config.yaml
model: "image classifier"
norm: "layernorm"
drop_path: 0.1
depths: [4, 4, 4]
residual_init: "none"
orthogonalizer: "newton_schulz_5"
batch_size: 64
epochs: 9.1
warmup_steps: 720
Rows from block 8, named by matrix and row number. Rows with one number belong to one attention dimension. Each number is 500 + 25 x the weight over its row's rms, rounded and kept within 0 to 999. All counts start at 0. Numbers have three digits each. After the name is the row's rms in percent of the matrix's.
# q: attention query, key and value (stacked) (model.blocks.8.attn.qkv.weight, 864x320, the q third), inputs 0-106
# k: attention query, key and value (stacked) (model.blocks.8.attn.qkv.weight, 864x320, the k third), inputs 0-106
q.249 100:479519513449530510513516512552479498517514473522509481449515496481530521481510462495494475476512532527504492506490491481510533499510504513472516492459505466533469506498495477486490499533509489556569491484504502530512507517530468476482461518514485521515510495496517501468459459505490558494527450521497540504483503484457476
k.249 097:491523491529493506496478477527490537525550515489516478473508493494455462487464507467509510496499443537569469521520495493509502505502489506465455495512506470509506512529531490447479539455507476490531531469490508519538494464507505469510500519561492506473499475526470538500519504494477477525492519497466510506537500489487486
q.250 103:521494471499493504537524485507501509524485502521503505496494479509501463500475499540498532515494486492510536456513476499516507518555560509495495501544459541537548545501515484439478489518521509512522512516500518497472519512500524513503518498510493474481497511527497486489477494520505501514516523499526496509479458551471446
k.250 107:514474497503496519499498484482472510524495469558485502540472511510491532515509521459517520472480532478536519471488468534504484476468548506522504481492494508560504484497438497490451547534503542465520503470508476528530474536496500516501524480465470496496479481508484431488446515491484478460517479467530493497550482462479503
q.251 086:494505539494481420508492468508487438533487550530507496513492469538484485487497501479476544490517534473522490498457501523509480480468510532486539534509479502508510510533444494517550497523493533535510513493522506540559478492529515476469493517524492457491516426487509472519511528484500520508507503483499472510486487522511502
k.251 078:480516534501520567469519448518498492473506480439495483513478504480497533489478497521493475467518475479502552472499496543519529477486508473495505475490484532492543522501519514506517528489518497525449507505517498518507489498464523475517526454487440447525522516512523475495541522460518500515489485484519494467534480471514527
q.252 107:464542512534545503496471514524496490460488481460509542487475537532557438490509528466512475507480488493475471488531511472533485511520528498516495456513522466448475508508532513492536509486547523518502502480513491529475538482501490559478537476540439539512533490485536480455491531486467468517503478489529556503532455489475499
k.252 103:476484524524501495485499498470492492517475523472550513508499523503506539521530516493511474525484500472492497512521513498481529507454478465473486515532502508473510453493460497519512490476534538498514497490463533500522481496494489478496464508514486466471533479524504484519469493516520504477488477477496455498478497530500482
q.253 100:540500501461509511491453522460459552443487474506469500503474502556486472514523461521488517474533464511498502519489487510513488476518503465513478512506513505475529470477472447553495522514496465496505482494498494520505501530469512533516522480456496488479485551543506449484480486504518491544521507472494499520519480532503496
k.253 093:512529474471519479523506519464504410499509490522486456503518545465502497501477494447516482556483527485465499496486496499482479537513500528490485514503520508516449562454487500486510500508477502549549560517491504453457477532530504529452477512472517511499499525525472499484527517504540490483513546527528474525486491509484502
q.254 093:444484522517500409497490514495478463545489528471512530518469476516501474496491467504549472492484495490505507513518479518504503536491519509464509477535491503488517533495511478507469526523533508506492478518531492505460519537528574506466512499507508479480493520511532483507497489520534485491487500509556476491540527518497451
k.254 093:477493527519518488476479522505520536504482493492510540513506510485501500539493491502458493490525491511481530489502475466539490459513533479496538527466545479487457496456497536484506540537490541496512506519428476513520496479495472525571513495519475517490469474504525451463453499529496483481513488510489493511479480550468440
q.255 096:498511479457510514477526488527543535496514490520525455502532514474504534512470527505507484479510509561464521506496509485495510490475523498495504531498488524521517527520482549482491458482525499452500494491478517498447496506499499489463487501498518507496521499483536501487491521491455510459533469499496521486479497467531475
k.255 096:491451473518501534491510501516507487532521525519501480514486488472491533533480457509505503505490495517527498465532544516482497529488513514531471511512485494506502501516548525472474566468514494470562477516529513492530497563506463549485495524460504531535505496483481525531478488489506485519532467509495485482535532504524520
q.256 105:526508513511488538489501530500506516510494467509474503521514553492474484501499521476523503464473506536527495506511494549513551529529507529522488496478550478532495476491490499449490483508474480508503479512503505505501469491511500447529513492465481508453511548487444470474492507489505520513486461543506525510513483501521466
k.256 097:494501471510499480514525511472479467439478502512497513470475467500511514494512508479509550504502505534518478532440475534529510489515463519435506488522492518512474499491476501529503519509483496524523468485485519514512484472501539459476515467516511475540507478515482511515497522457511520485476460472500520544435494471485508
q.257 089:498521520549474518512445518501495559507528550465462519504467497528487464496483500512462504513507501532472515474518508478490524535469536492536513505472546439540480486500518479462490524518545518487501492496514452523492498522487466479524511505523514503490473488481549528523509497474467497483512469477528511465496539457461535
k.257 082:519494465475510491503487512485513506487499514509540502467546520466479484491521517486499485483517474528537504507510489469500508492493456485497532516539484532522486504499516483478478498513526486493520503509451506518502513454535487493496488530521500517501468521503507518477513496545484527592504535508429547469508519540474530
q.258 096:513497487503493493470487477446508527455519489518530457522537542497524510520454525472480503512518473525492467510469483518491473492463538555497514522506488517520509482479520494513467497492532507460515484462518505480445506469502471481496491521470532494512469511471471508502480519528509503512451522486510499498479539521503483
k.258 084:511493479442503497535517516488492504477484493527490496516513540505472480526511463482463510537504540517489514532489508524485524503501471454510483555496468521529484537470483495521474457521520478474485504463497438517463516484492520496514480456473508518546520545473527562485480455517462522461508494499482504483502549530513542
q.259 084:499473544463455489513467457475472517551493481506494508516500523524476519497480493509528495530486477516484500467514499469507481481482529494469499536490454493471541495570478494495544509485548482518497486495537464510509481541480527470492461531510531546506505484469495501525506498488475522505576500438468505513533512552519508
k.259 082:496501515470490519499507571487519460505498465485478463528516489464465506457494510499478510504525505465549510487442498471475457470479475472497533516517523507469522528449518476489524489563508523519504479487526532510524508457506476467535497490485451513496500472518458482492496502497546507565478511483478465468454496524528496
q.260 101:523508519510539506495478480520493465489516441516509541473500516462522503508483498439498492462474499512533433435457514469474502468502525469498529508529484485502510509463484469509483475477544516509481501486501507525523508497491527483482490534497491501512485504491521491514505527498516516506446496452500515512507497506491529
k.260 097:509478509493491482495474507499513467493514487507489470529496522502473468482495528494500511485550453531481531529488496525514493538509518492496447462451512517484425534480494543492495466520493505509546507525537520497513547544549465515462524522486471496539443526571455507526489495518488510493488504489481522496508462483504515
q.261 091:441487451547495500514480477519494517477460509486524492481490485451476478510532500494579470504513498505473517503522566474501509467525486485462513505507493483480488562528528499485493523508455473455506475453500488491498461500506510502473493540469471503533468523501478551497528489457488477492495498467542467502509488502482516
k.261 085:456481485495504498524510517491462497509456495535504527458461535512532428513478502545489526498513519467521497469477494557456517529497513515489515556493532518503495480507464517516482453524493479503488509524477486509529519477438463499509493496505504535461534487482524507530479529502489505516500471496486473492479526521442564
q.262 092:490440515502509503518492496489507510457532512441512488536474486511491518495555484557534508445529502506501549506500502520506561546527500473469509488523454456520525507481534484526495494535481472476541492493493459521503495477486511500501502498433517506510490510489470518551472475451470500447555522491485492486531540484518498
k.262 087:508490480490490512571514491524480453510540458490482475457502508476491484495443472549552482528528531488502452469502469491486525494472501472500491495498518504482546472533541473497471498489521458471553533506462516500522486482487494520506512498455525544507494476502541489487483483533505500498521482537446485514525505526503523
q.263 109:493518525523487505533561509492506455471524477477526497541474504507542512523478508483499521519488496497504544527485472520551498565519530517484453468468478483504559516455490534482499506488450528513492562516483473461524515498500511497483514498475455503465549528506486500529541524490498512493481481485474502476520483483483490
k.263 103:528513477454509509521512489488531482446544467503496496509529469499527547451543499520503496448489519546521514527509511504507507484527465533463450497496481539514527465467515509514515495502479447518524450524515502482460504517494527513498486501497497499547496513538466499498500542555516476505491466497584483507453518452531507
q.264 100:467498483523468509458519506457487538415479499502467468503487482528530479464517519493521503479511536533508530516475491491457537523532505514508510501448499513486528520460544495479513513498484505488544531491517492460484515521480488538511498467506521503537486551481546504489562475460509490493489469493508547526470501475478502
k.264 094:527508463486531496509516486485499498528486496512564534532521515478495516512523471464467475505473499527499478507514498525523505546474483510520455496494504525528516493506489533528456496471520490499503469459484512511466484464455510478494469515508522491470550497481492491507509483488505525498507469512518515470526535478476485
q.265 096:498494463467531487474463472469468487436445529507482509473538472581514516493505511543509508502510511489519505519486472509452537500510441482471494511474455544474550444461527498512490493502477496476508534529486503467538572466475537537476464493516485521513527474539493506458507500515458487507460498476493484477474491493509512
k.265 094:469475546499495466497513473532513423522510485464504517551487509520531505509548521496463480481448510516467559501522549501531532533478532533536481508523509517506524497499528532441494510512492545501472510499530522505452520489470531481516509495518469442506520506495536485508516508509484538498483497510513452459483500461508495
q.266 099:468469537515463508557523526475492505485523470523539464520447476484495541458495517457490510508499486483508501499511471507490480537499498531509519468526526517464506525498509519562449487513508514482512481480519481478488477535491534538422494501498510523487475482436476509511530537500483501484486532496466532495504535473494475
k.266 093:507496508538545484504467529503469526499491472485487545529500471517550487516515493518531525471513492536546497488490519460532499533505517444472507514471522500507504472494478468484499487507507509495485514472486475509442545500526464492495494531515551510466504542528474497524509490489463474503504441467543468515508484507516503
q.267 098:492540485504535517534525543502493471498490501516528533508489503519516565540514467497525476493470506508521531479509476527516528450517473493472496516466510475479495461499499474458523516511464469541508525492538528476529522491504538437537494525514472492472496538534510487480549479475493477488511489444498499549464505496492485
k.267 095:526479498466494514513477494571479561480490453499454497460497480553501506468529514537508501506524501492521501487472495520523530513506495492457470514500519463528543465495509500493516468495469520515480502502488516525515508472501508470506569463538496541531489470481513482505431491472512496511519498520480450483480478463487532
q.268 097:529507520519530480448540509514533515537476474502494521486546503484499514551494534500449540503486548492508480505549498503491507491515512467483500473518520547500476450488492508477534502506463543536476524498476523511538518536502476508525490492564514456495512490507545460532506490460507528508451446508474497494477492516485501
k.268 098:497481548516523470475500493467546550498454507451475478518524512513476529494494491495495472520485471515483484540516469482483502495532472559519528466502480441523467499494523497540506544497485481501486486499549525500505502565478481550497523524540493481456486464474487508467531502466452513492563529504509536486534487491523434
q.269 094:470508538510496494488523504483533509546499555473530468468481513490472477526480480494510521593542516530481513461494494486510470480461571470474502513535554477483517504534471488507488487515530540504476520495474489492530518503456483462486517491486497491494493503501514482464450523528466512508520523477505496478468508563504450
k.269 094:492519486512511500499502548481531512517485516501512488471487495497467515511493471486500448495515518505505474484531483519524493475510492460461468496493531505522473520484486467512511528504524478508463529513503535506539511488575488519459528486551498528534466495497457509496489489485497498492493492502488512498490489511463547
q.270 096:512489526499521438486467519495492500450512485508518492494503505455487499515503489500492516512499513464477520514477488526506512506495506518494497511506521517486494534498515509527555547493531504540489509463445566504526465494490484520481461527456445485493498494525534510557469501458517491510501512513506483479532517487495490
k.270 093:540494506477523534483495469501495512554492474503491492469510533503464454512509471532471497517510489501499503502513540522484509505454477536504503545506474469542488521486511525478467512476491522502494523554481513475496499535508528496513498515495484485534513463508508535473514505528485504507506490483506451485510517518530481
q.271 107:513531442497494550495540475506484466502496462484515492498535486433506499522492523490539472557441479488486463472478530480488487504514466503468506495456525482476504482506485504535517510467450540503527475521516512516500472518475536450482490496484469487508493522513491448473517525505549530533493515492468508481482494477456491
k.271 103:478531517495472533491449530476494477479508494477476522502482451473467507493512529562500502511502490499546486544502484468514516478483489534517496490495500483455480486512483479510536492525508454517516465482491491526530526517525501517518461525494511505515490473544507535500477472507491443488547544497495541520508531501526508
q.272 090:495527528509470472513509503484522527488496510476500444486555479494475481464534504494509500495559519492460477536490508519495471515478527493492512483471543524527474540510493504473516483477517485474536528469528494490445509534475501472526501485526541517547478439442497559487479536506453511480497491537499519514520490479499468
k.272 082:470500495513505497512520526479509507502521499487520562514506465492555478521488458483496529524493478528488485529514544507459491492539486481455505526505499496462518508459480485530495512523495503527464475472507495488467518471534468514495477539501510499504496503469514572556500466484526508499499491474522506532473484468496482
q.273 111:501487512496501485515470510494507493518505484507438504455476502487510485486523505502520468531482456454483511529528496512502462468487515539533483535492509497479459506494515480542505499490438487539481484477465493505499475515528488520547522495495520451454457489532458500517513498492513491460522528535505509545514466522539488
k.273 101:535502527525517489463515496501461531458476504516514540456446533514517530531481527507498488541498521456484481463513464479529496504517477543465526515486534490474487482470502465508529503468489528500475478508482529486493508535483452521480476508474518533493496511481553475460542503504507519512493483530519509513467457500465468
q.274 100:522506495460485530508500496526505501529471508515503500509512506496513519480527456494522465436528487485507488536500506496541449456495491460478531466521474494516493504525473493502499486495502473478490516516537497507473494485483479491478490536520481531506531467512497536504478454510515442492507479478526522524514447450470541
k.274 095:502466559521490476463524484516459527495526494513500482525494509536479500473441496524478506508492479486457500495502506488485516506510502512503498485545490457484487522536499498436537497483509542513530486465516477526531478504506497498555515503474466486491511488530503500524505510499530513504451528501483494486537528491500476
q.275 101:489506509496547541497486503534519486459486490492491525513487513528514465518462493515474528505517461437550451513515457501527500434516524497514507467522480513500478491485523509463488487494504462478461491531535491537552505478472511513465548498482483512482530516529510510511492481523522498507483515468463467479487448530503484
k.275 093:468514495496529482568495502512476502492522518499468500467538522556511477477495542510504518501472515479514501493456525549483521541514512474497452485462476458528524442489498495487535449484486492482483493543540478490510504468501518528500497505508512469477483454504528459516503506513514526517459541495491511499517497472482524
q.276 087:484532493438490474481500508483514505516511497526547540489532463493513482541514481516500505475510466504499487488498478537503516505448466504508522516473509490486547500489482477511462547483455483531535482494504514465542468594512496489507457520477504477500470485492559462513491496490521469523502469497517436468487490508505484
k.276 081:482495512479494500500564473485483512509501543439500527465518510510475497512502487511490513494510500528431488537524516507518504479461473503520458511482494520535499519515538525502501528510494468478533500518501455494485477484505488540559488484492530490519513472444490537502534532505484494494537536500496522470480528527523525
q.277 091:474503525478485469478531518521530516519522542531460494505491480539495489486503485503481503499490485473507503474471481527478513534504494528474468479517484538517473498498475501495533514568537501487474510511513524509477514472503464525504467523457502498507509480479451564519498467523527489556500546535471488505515469511541507
k.277 086:510472517455467517498519518491499528524553509504504457521479460477483462460495531439512498497501516479470515486455541513487518522508497493532516528525514514540478518480491500475518466471506482528465533508500490489503497478498519467493500495498503498500500528469519535464530497449541519496492531467561511516512478491498514